A small image classifier, trained from scratch.
Training: normuon at rate 0.037, 10800 steps, held-out accuracy 95%.
Data: trained on close-ups of made-up surfaces with and without defects, 6.8 epochs.
Rows from block 4 of a small image classifier, named by matrix and row number. Rows with one number belong to one neuron. Each number is 128 + 32 x the weight over its row's rms, rounded and kept within 0 to 255. All counts start at 0. Numbers have three digits each. After the name is the row's rms in percent of the matrix's.
After each neuron's rows are labels from the 100 images, of 14976, where the neuron reaches its highest value: "peak on" is the class under the peak. Only what is clearly more common there than usual is listed. The data: close-ups of made-up surfaces with and without defects. In brackets: how many of the 100.
# fc1: MLP up (model.blocks.4.mlp.fc1.weight, 1536x256), inputs 128-255
# fc2: MLP down (model.blocks.4.mlp.fc2.weight, 256x1536, transposed), outputs 128-255

fc1.320 098:072115137159132134111132124125099158184148164085109147103126162117125153160158200167144102155147182135144109195023095137149173123107139147131134148137121162079165110098133111114072149150198105098106151144154156141126128122121126188063106115108093146108110203154103147140168112079123103130123129107053109189183097130121126134129105068091118116116138135142166161128083105072137089117092
fc2.320 066:137132099173154045133146079121123208118116146150117146118159094128150098078118103093139144124162127105065093196106104119149129113187106105147094196135123149151142103129132120085121125121199170135113114130124100117131115133135100080115089113103089116154155147130141106081138137142208225090155107147124166138123110114117118210171115078127152104133107109073148092174145121104087146126133
peak on: smear (25)

fc1.706 096:093117120088075122064108138085147124121106093099125142148102132128064122107135171112132136049105120083122138162134163055158154144157149192097145127171108151100105149078091118143131095124180072124147149100154101131152148160114129171094098162099151226124127084062123124056174138179163086145095123101146140139132148128124134091117166118113150135124119154103094153086135105108143114127147
fc2.706 092:146135178188095146147106116176135148121159101165074093149111071135136168142126118172194148176097057123139130122083094168145174082110143116106070121152173110086131075120155077099161092136131092087162105199138100133094147155166177123132184083124106136153088089126133102142145104096113127115176203136070080144093143098131156151153152094123158077118185130154108123174099120171084146135139
peak on: scratch (33)

fc1.172 102:202120157107147179115198182106148116140086149099153194106129147130068142130129090167168123093125105138131116128152128201132070104136131123102157088054162125124117107164108091106134078112128133166167117156146146102101051184055168143132092155093127148138164137151109153084085107041172093137101121142157169113117138128160145163114112151137116130137120101194171136121140148128119151132135
fc2.172 101:100106129084111121158143130143100128141144045128064178118111142108142115027179075122134133118104153107158119126156152078084184106162112123095162104125151179138105124141190120155129125147163093145140093131184102113170150112087122147145134114181168157066128108158171097161102150078101064131158128127138159145100117131118099112137166124145133119116080107131159104116109134144171155087065
peak on: stain (72)

fc1.666 100:190144151146153140109143156173140132155110110094098135113073143157144111067160143126119065046132129164101179170135107179191238142105148125184189120156190119184157135143173099140103138140124099176173098122195158094099135128127046118148098153120145097136082146114073153187091099073139110067124139122118153095145104138128081139118160115094129083145099160140159141095118135155129095127169
fc2.666 092:092059179160124147182112117150114159136099101121144152173112139126143175163099171126089064157156109090098137113166156099144133089199150132138172122136118141148200137057155075135083135118094154154093137101101115182137173185133144139062144138083160123150181175149110069086116163126189175109129165174179100178140142129122091129083089130130078158110093112146106171118147106144126125136135
peak on: scratch (32)

fc1.560 097:151126093078151175085159201155147123133097157074114137142152141127155150160152125102110113139163149148227165082081151136115156117093111062118167145153178124071145146136134130071143126113133074147118054135147120125161064106149111143128150138113145124131171115149153109114127146076141190140086117058112127144159160146132069101179129130143147100123104115157126125183095175169128143171148
fc2.560 120:129103118100105122124152040077092161102177161130154189033127118144131093097110117139125140095103153155115145101088137210170138111127164125162215093134117109084144112112202133128098047158067078156126116144072064098097141168178109133168181176182148172131096117169105120129102140122094060130107142156172114126137205089153176112193095122128077106154076085135130152118135168146171186097169
peak on: stain (96)

fc1.297 098:091147092114126125067154084120099117122133161130098143143063102116156078117145087100130145080150133151096119138039162125082078178134109145130126125135089115125159158063093126147124121097167090140108136130160135086113156176152084130144126139124183140155142106115085082172142064141099105126067116169140112165114099105179119095131117123109144135153113076218133132101112090132157113110148
fc2.297 089:167157093113075179154143170115136140140108172152074118069165136135162126061037171132087120124094120114116118147181125113101121112102108140121161128166118174162132146129114154166108128182132148094033155127033136079116125038160141164156153172097091098106095129131121116151094142099098172136070123128112127186108120126141103110155084174030116094124095162146097141155095094174138103175120
peak on: dent (39)

fc1.135 101:101120127133089118155202124136075135129068124148094172188085139113109115035157173148116144160185088164125131133165124143118145147104130122168143113131120136138074069121116127186129103146164107073159084137215136153139104091116079136171135149119160081149145059133128127157124146127082135060143138070141152169138163216172125132131148103110102123108087177138111139087180120139148170178152
fc2.135 071:169092154206127126131109157145080133087122240043145047069099112149120144122129116102163121181128121148109104169138140119113101148151123162106066175130084091071151129124126140099144070107207139093122154106102120151138166142186131091175108100108155089138148114173112115102106200179160114121132123169161141133091103080132151148117150098162133127115201126036159102127114092100131183110115
peak on: crack (37)

fc1.733 124:094150157149173140130136143122110130129123126057143113138151075186114129135131128138083109145183166103182120131093157068120132140104131161168102123112124148155116134100172123168123154049138153064091148098173108142102144115050132173082124139045178136146098133187160156116127099085113112176110133128108108135149149114122184108105152131123151093145159109149058092143033163123171088144127
fc2.733 078:179092057177109093167149119133074137121123122122165116103152117151084102104110059099135160075085165114180176157097072164142153095151071187116116150172142137126123059135187104101155126176093068132104156152148181128202077148142147141082143145110113133050117134150156143152180080164150098100135097133157146158107097157097140119116220097105098137073121057117079098124110123164135213116148
peak on: smear (100)

fc1.543 100:175115114142104192141156106134149134121146100200113114147207176164073115090120140125111127154125095197128140134162187104093198098114183170062168072117142097088116088138174143128160018105142124142131113149139126170117058063108183122078129090120098111077205102131167087106153147178170095183104086129138161149122144162177099159087130121161192103145132127103126121113109086164116134144102
fc2.543 056:115149142089129087113157081140119132079102137165139092145098152078072218091115116167104098155122115099136138123109103160082147094118124202163107100213126103139086150136179146155162153086088089104130189135181134099128118125142124169143096147110125164081139110144099090111147143110084177087144153159158162129163167193089128083129161111074121114099121105163135101145088142112133120077181
peak on: hole (95)

fc1.168 103:118123104114117022078137168113141124221104150049103173129142076184119112094114172120110098106179131094115139156080159120162136148216117128159128083098196150049161128143143130135140163117117036111106108183132088139121132158122168124106132081137121148173140067152122134096151130116148107110091151180130153108124078122149151156048110134125152075170147147113152106166080093170139137155127
fc2.168 065:018159133164041112168134092088172150123131141130123161121122167112129086086145134149096068129160106191132173122140125085086125052128125108102142131138141109180119179115094077167165126178150139113123139119140110065137118135137129125106088192145092108068126152116123098121108102134140142180090115098145064074119084116165134119169128169134106138075137094143155114149147112142151115157140
peak on: dent (74)

fc1.582 111:145145122133108080117139066137108192117113102076114100115082081209133145184140164170094118096163120129143164144169082122111155130156153112123107112113106121097133108152098142180154124123093137171118137118125191125106176082111110147140128148129160120117131135114107117103108125151148110059144148077113104144136164143235156086120141140125136120126057113144091070138136116169092151122118
fc2.582 086:071107092149117127136077113036112139134068115127102094116145081131078001067122123102141161074118103146113073108137152077095132102157206118158168140118110147169182073088157158101110164108103170149074137114135171117128150124146109155139135101143154116176146117117146154128095189090133142152185107099161108108104123134140123137127110177151181114111131107142092169113133192145098090114176
peak on: bright spot (79)

fc1.200 107:132136111184097163121169119115165131154091110121118136209139154140083168149143133179103129190103144166149188088146099154105111116088140074148045149131177159065110118125115155127135150109166150144122106122167137119091105116129107091124116135139149053190132218144158092120116156148125104177140110162067137135135084143145158106161128172118097114150178132190093109117121152135143136102165
fc2.200 089:082131126137159182098174145101187204137074163076161057096133150124129158114197104120154133134067147079128109128079106142158119110173173092169169151192129084126146109086182152124115136157109138127158136061149141074138103172123125131150093100088175112124148168101126106114107106135123135117132084106108150114095183091155156159172118127140120178113109126163112126150101161096120164084152
peak on: stain (88)

fc1.689 104:202146132126109153077095162136184094121109137133183091116127101153084108147109148077137165158118128184127100129125156140110100069151125134119133120150102128127108136135182147154157175143174201095100124138206164156199095155090080124175146093112128140136098161134130091115130129132148133155152140089119124125150114137147176099086091079152107121118170161092149137167106171124139130098085
fc2.689 102:144096078132174117079133081138146164131169165104054168135198067153104129089176133162085150069135113104088119092183158113150128102106106086117106114169129140109124107136133154087152122103132162121148119129121086091167135101090214079136135154096198139115121106124110137102155145122142146116143094109141116122073137061108129192137126154141108138065147117120073177045130087137152096110116
peak on: stain (43)

fc1.601 104:131107168135100112140134158134112077193130176088096132138120106102135072102119158125098154089080152170137174128078116151106139105119119111137139074147107100135116107120137081166183136074138136107088130133118155142090098177126162167109145164094125120152152082059109098091178148107143203091157132148166096092175164103079092108139102031064173130128118158185127162218096164139121097108111
fc2.601 065:159135107072192109144184087152158089118104158100149068146191140172150130115148110151174103134135068183140174134099169123171092127113097138117073148124081146089129156121078118113175116128150102177126132154155114094172108114165148162150180132167129101137113133159161177175121108133152104169143141186114096084047139103161140093152090193138157092063109134078112096158106120130091143133119
peak on: crack (28)

fc1.119 119:114152143129058170123169172106143071131119144147115150110093117160094137111154116161112070132132136163161109075143077071070109112164086097101111141139047119094115124153164159139155168189144128159107111152187132126157145138103164137055149163080084092143093139128114167120150146151139156153189117099200160128108131063168077153133129108186132157143077053157081137122095127131091171088083
fc2.119 114:130178198094187076131148093158117208143140164086186137109158110082114067166128116141158140138067111088119124140051142141115108128152104154121104102161168151143119108164134104136125116169138135095160049131146159115105104143158184085029099093112094091084122157110118130151123157072107152136128137159079126136105142075095129135176146097065139090151121133159145139139177138135087120117152
peak on: stain (76)

fc1.620 100:146130138112105098161175095176138108094116112159108099134111149127122102148176130108166083126103154130092161151163152114137101115184110136148112109069112143148121120111141186114120107113109164127135096058082134158125132130127069132132125155124083086164121188138087105104176169155147121124158136068150147140114189049210170140131098142114134128119166119107091048122199114107141106112149
fc2.620 099:110088189142141125164134131133161137140135183124070085158162108167111107093132121119110130169182122116097172091156117072116163179069150131158151117157117131149079145092143147134167144132094165149116146135158157124113092138127094113155134145121066085183091149104150124079142156114100142189161140113148102096101142158130086160130167131085088099080069166119073142147099129151111104154160
peak on: bright spot (68)

fc1.587 099:158130174128112100147115155115199088112141069104145161097141137156166126106055112187145132085149166158179100172093172136118178043104093137144136131064154079185116105135139142116095118060174146135130130106113128050159127108184153154122076071148087150171061181134112062126142114110156113128089123160109110115128116129084175144213117109121137103074146107155095199102142139128130172128116
fc2.587 077:157061128123135147118156147173106104126168171136098128119119101149136137127168157125090102116174169182158137159094163124115132085149154162170119123183129127082130095159091113079149129137107180123123074197146123139147112112141091106101129178082106194151149101157148196076110059123123081097124060112132114148101166076127125067060143146120126155147140174144113080152142121251114110185081
peak on: dent (92)

fc1.258 105:147082143119086063063115079104111138131147114143163118073159095114142163229137117185124133113187088110191184151093126177101097066139118172111175157219143101143109168128156137117105080172100146108184138100120148091148114127100123167088105068144149135111180131122137108115079098126144101142165151122141043088103123115080135074117183151170122141107113142099162125141089070175137132162104
fc2.258 166:103159122091142179093169183129135092094113098107194180133145136097121114073160159189113114113130131122156126160057136140121151088142163153162111119170109085128085146095150154247137115099202109193125138197126104096166134113135126107105121110159154116100103096137153191103197147052132099167152099118101098202150133181124084147157154100114095111107146095089142121122071109119035121139078
peak on: scratch (33)

fc1.0 113:152119090182171105113114050058061121077127133084063143151107100186159121180130170107123089128133137157120188088130136117061120057124071145102155083147102158168193078109153161099078143109112111122100116121110111113089159120126156166093104120126086123160128095181118089105169077110115107134169172153128091165105143114120168101166165104130138176133084187162109178142074126105049083105123
fc2.0 085:090102107071110113118152115087091119150127146101126151125121085167047107130108153102126102117164149049131153163148129167185124128192143113102132094094106102130145116148081158085112134163120117120090095083121137110206101108131114101131163138125117108144189151152180126127146162148096089137154123129181076086104110112161193173171123101143181057097104146113119060124132081152152153149118
peak on: bright spot (67)

fc1.487 096:060143137164116084120112149169115154096125130085167129183074193145133190165135159184106090092111101075066094084142164147160108129154142160100102119091150056111132088182107101125142203101150139112123087189140128118100160189104153130143100158090158121142127136113049125138124170113132060152140143144163150133148124100145125089101153147122085158085153121130119193185113110110140132111092
fc2.487 071:165099136093141151162095094145140205132102155110076112115176113108174088123123118124132091116145131141088145111168151119108147102108101084063118156143095123172150144168132086145165153158130171113188135108161164109096040148103146102153086153129104169110121157133141155126237159127137199109098158066091098126146149156090150112114097121100141100131122130111104169076133084122195108151164
peak on: dent (85)

fc1.530 093:146132158104167111086144126147156047107108173181103118060122079141066078109131099100122163086090130125087103117179139131112176155153135171149160153101101160104110177087168093152166111088144106093153113155114173101087084158116126144204150150135067160145098151177117147072110125091138132143057096099090102154143113133171100103103131061119172144113100062185123133078182072158108115124146
fc2.530 106:118113098147116100128169112171147153119075062116167106125164137164187112135093101130187119123159127124123128121112154122121113084124147111079165085142207108134169097151185140146134141130126094175134110123090156073119176115111120096122135101118183127092155184015137135138140142169069092112171112109172152076144060098185082088129120181185063123124117138167149155134118164165150172121128
peak on: stain (57)

fc1.191 100:109124143126124102138111185172126161142066146189190094088197171112112117063152112082130172148121140062059158107173106134126141161072148121117214145158121157139096122072136147134131081101167163072136090119106114136090080126132104150100129134052099130127165154091064133129127137155084186113136153093128122152155078127168120060178153103127151100121135168138127134113121162078182140102088
fc2.191 071:103198108166077077083115077137134120100141134147145171153175155126115128127083164099146172104155167152164176165157161153126153102128133099106046149091168103137170130151095018152133113024124127133068168175092130101125172135098088138075132079174150121120158091078188185165097133133124157092116140125096072086095115173092155165139158173169127085151168146094111113163173117120081102083112
peak on: bright spot (94)

fc1.211 101:110165158105059187093180136167135104157107113119110134147147118133169146122157119140134091169110085152158064155096133102137137136144145107161078179130166141149112093159182139024127144125151125129125141076137089131107083120149205134129161125161129126124136129162081083069125154138115096153137131165109144153160120107138110147162116059165125152105157068163095141124152142101121122145136
fc2.211 097:137113150148134121124073169101127074119136127089124161091118153160086095133106122177121158129140144066096102113124114210166124144185208178117112114143045140158120077085164111171137118145104183114130128136185093155135210150058078095156129133119160140187142139139079112123092118126158126078074160127148023117174085123104098179108118129130173108072136111175121126124090106050127178159156
peak on: stain (100)

fc1.33 091:194197108099163130116136080151164149226141126133152126208097145083144157081122094171125109088169100118115125120111163163150165133114164118093124131092150136110183148096172125142100128077158161156161146182152124100152119146132127111107114141086126168116158143120133170173113114129166117158117050102140097173183114114126093164123080157168113099143083044075118187126088128134121144107198
fc2.33 096:141152167154137155092121079145057159113144101089075173147128116156126141155093109127131103149106132102157136117136137097142125151142113073209126138116127093149067139167135052111105103112121098091117157120157110115097096141124101112126146151141173135120135059158168108106169123143127170067088142090189197129121122146099167112123191113077117108142119202149095089108114091129121138198108
peak on: scratch (25)

fc1.621 105:141104098076161099115150148190131054170115144184117094129095143088159105134154130055117200180085155117162108151140103119098116151163155143113132197085109033099099119146126116075111122123119154082118103141119138129145157123098132081159162057078095129163116148128100086134109084127070110152142171105097099113137159116121089172088148071103112129170136072106103152115141177105087160156143
fc2.621 093:102129165129127100123087117111130179136164105099098136140168143105154136130142067158088072073126140168090180111131124119116147022083095135161136128149101165166173218147167179177125175150166095124123134136103146141113158122136122116088086156148093129079136130177127130102157154097104148123072062120142155155109102158117147126190148200107144113103162178081149132107085111112127133131162
peak on: crack (38)

fc1.285 098:184065129094173118090098145148175141125151127179188090143164141124082099111112090083095082125143153143113090167090163118087142114134191152111165123123143085158139119190179109101084127140180093133135038176113141118108112093143097163089096121134133100157133171129123092097117119169109090174155159122113099088165087115152071192110104120095120096140120155175140188152174147088166083142082
fc2.285 054:129160087096108056111120171141139109098144166155136164152132094083146120075155124149136158126172113114114218096189114131124130177156059142144097158072113124158129135064124146086125102106126100119190146185121138126119117196199157166134088091139136152075135144109100082161170122155136152115125128127128131161114131178110119160131089140136116113065153135192105118252157113145133052154117
peak on: hole (100)

fc1.574 107:137128145079082035152136089151135225059144143101170094140133135134061128106144150128131137159133108134129114158118162154161126093123158131096183122095143074178136189101116124101115144147059158124172130217112088188077130191135140131141065098119122101182160125159135130116118067110117098085116079128087080135127134138118093122114132148152141117076146132112123158160095087169104119078119
fc2.574 103:155109160139102152128158130126126112134126158115128119205162102145107124087112119125157129201148135129084150131149117108128164147099126130093117158098107134153071168141122084146140126109101149113139102121160164075105191163139150141110135134155124113188163136122116102094118129115061221089140124095114100077175168143110087157179082120061179123037099107116134109155152189160100077150121
peak on: bright spot (95)

fc1.527 112:087133101084077173163093129169111118133114136060138138088143108156113156099156114159128153177072144163085153114137100106124137076128093080152152181128071138121166055136183160160136163134169129148129098155091070124088192104125179089118170077135174160083155146133139161121181097111155165119104109102133234180093119087180149125114077145158110167155141114075086122096119129124166101099156
fc2.527 105:140116147143128112096141070154128056117139119127144156164139154092198163152113175129165129144128157084063099168111170155127178137094119106104143091148143165134122129151164107116108142113144101149160109107144134147097158112125105122086109137129097078168110089191152090180115126221112123105080080156143147124131135105169097153099089085160127102160114087089110055160131150202079125161145
peak on: bright spot (35)

fc1.540 105:112148076103072140152169138152094105128090066084124138149090059184061139106183157081136086132065128150072113109138101098124122122153118108154105086079129145135127098146142143120124146142101163121119117123140105100085093133168125073177175100091152127116113119158104167148127142137139175107103129136138136105135136138142122127139076133131173105134143159109178093100148183138190077070148
fc2.540 097:082114083094155068114156138118118107144076163177115142152100106138143112112123150120200187112137161124122110105127157129095147084178157144107106116171149088167094131128162087131116125091138083134140083179094134122125121163136142073164106155155116153115192037185139132163126106125066144097093123113160086122145102122180123166150062102098125098087140115077137179116085099174180133134136
peak on: stain (97)

fc1.385 098:124136132150083099107115203139086117159151136133119152160102155173115093116153081097172156126071093127141125108128105100165113083144152183130129130180137107127158144094072158108147153104121125167139149122160097088121171148084146100090106181151152113179138176155130105140098154075157108136098112112087094067087061073201100100135120079150138146189123122154090101137174134117143167105240
fc2.385 096:090108136143155116110129135125138096103148093060153158134120130195123156175092126128088103095131162091153096085121158082213106107129167113131161168096181108171087115195119103155092169078084114144151132158142116130132132076137132160170112144093094160177132198120109090106122091133150070198114077089122136135165112128112160123108138123088086140173126150159116173107106136157152189140054
peak on: dent (72)

fc1.189 119:141138132131087177146166163122126108130128149103065121104171124117127098176143103143120138203121129169155083094132096107110145108180161086137041107126136147133146135125186160112089116082137179125201139120129106056096144152129156073089132132142165163174140069170129122133173095153185055124092164151074143091117145124150102129096122094123159104131108138142116117114155165123175047113132
fc2.189 082:123060060090189105113155138100118126174168117093093125097153103107108081053108107137065226145088182083105071111124173169119128145116150102151081140170145138163092062130161068113149151107117127175098121135134104144159160102147158083178093123067149117086101075117165154082149196139102120157084181071158106101131119165150160181166115173105097144097157158095084150117132123187144166153127
peak on: stain (100)

fc1.471 105:109110140098139119146095185107125122106090092159153098106134138095158064152143148136087115102112129082161161063099068104118135080154137103147101108102145199149165164143124098126067110115121130144142103199150130176109170118134145175051153184123138165121057150143113188169085117160125161166128138098086125154104183114214092146097141135173140134149205115136146133082156182145115135119176
fc2.471 057:171170159119112064075101067133203118132130101186132176106156157129159179140146112154128101125149112148144128125162133119112189129103105175090130164091202102137098136157143091161118148130120141196142175125162107115150120139115109166064120092081129153136117169104125118168152044090081112170087119121169135144113092128119137170170141115144140081187093130115114096169153108131102099127099
peak on: hole (73)

fc1.335 111:154132110142117103091200132110116118135140108158091104147174101115196101129183185143167156174154136078129139133132161116143159144146142166105182093127175097131162158094111119162093099105113158137062137126065100101114092102069085108131164161135087116125131115105108146102175138203137130132103102115178107065078156128157121151167171166125212143097118127147150196050111126158194150091154
fc2.335 071:180117112140131152113100058085111120100173127176161160200152132133075062143109132141113160125128121129093149118182091154108141118176177149112118085171129048109169077129155114153117168087157134139134096133173103079108078217110087131103069204169131108130117100173142142101167102147041092133143159177104164190110169146157173097170122089121103064149157152084072177162143150092081099136129
peak on: bright spot (96)

fc1.64 106:161142187095148151085167183098095040103102153154116104136104174117116103169181162126152128130212108138105082161148162166096121145099174151165149133142170093172141127158099070093119119117111222127139172141155116087119120109084074142139118104135128160121164103182124086154125055122097086079168173047118124085084116160140106145132134116107122098113137148082160185096100116096082079165114
fc2.64 157:089200125106142128096108136120203143135091179111117185057145060084182200081150123229120113112138114116120108138086118144136114147119095130133094155120166133084121126106144138156092148104154081124119094114140155120133075157122119108144117134135141147133156088125159132129136130139147061098100135135117115177224127146142108162127093068140107141179024167099129241058101157137118072117134
peak on: scratch (26)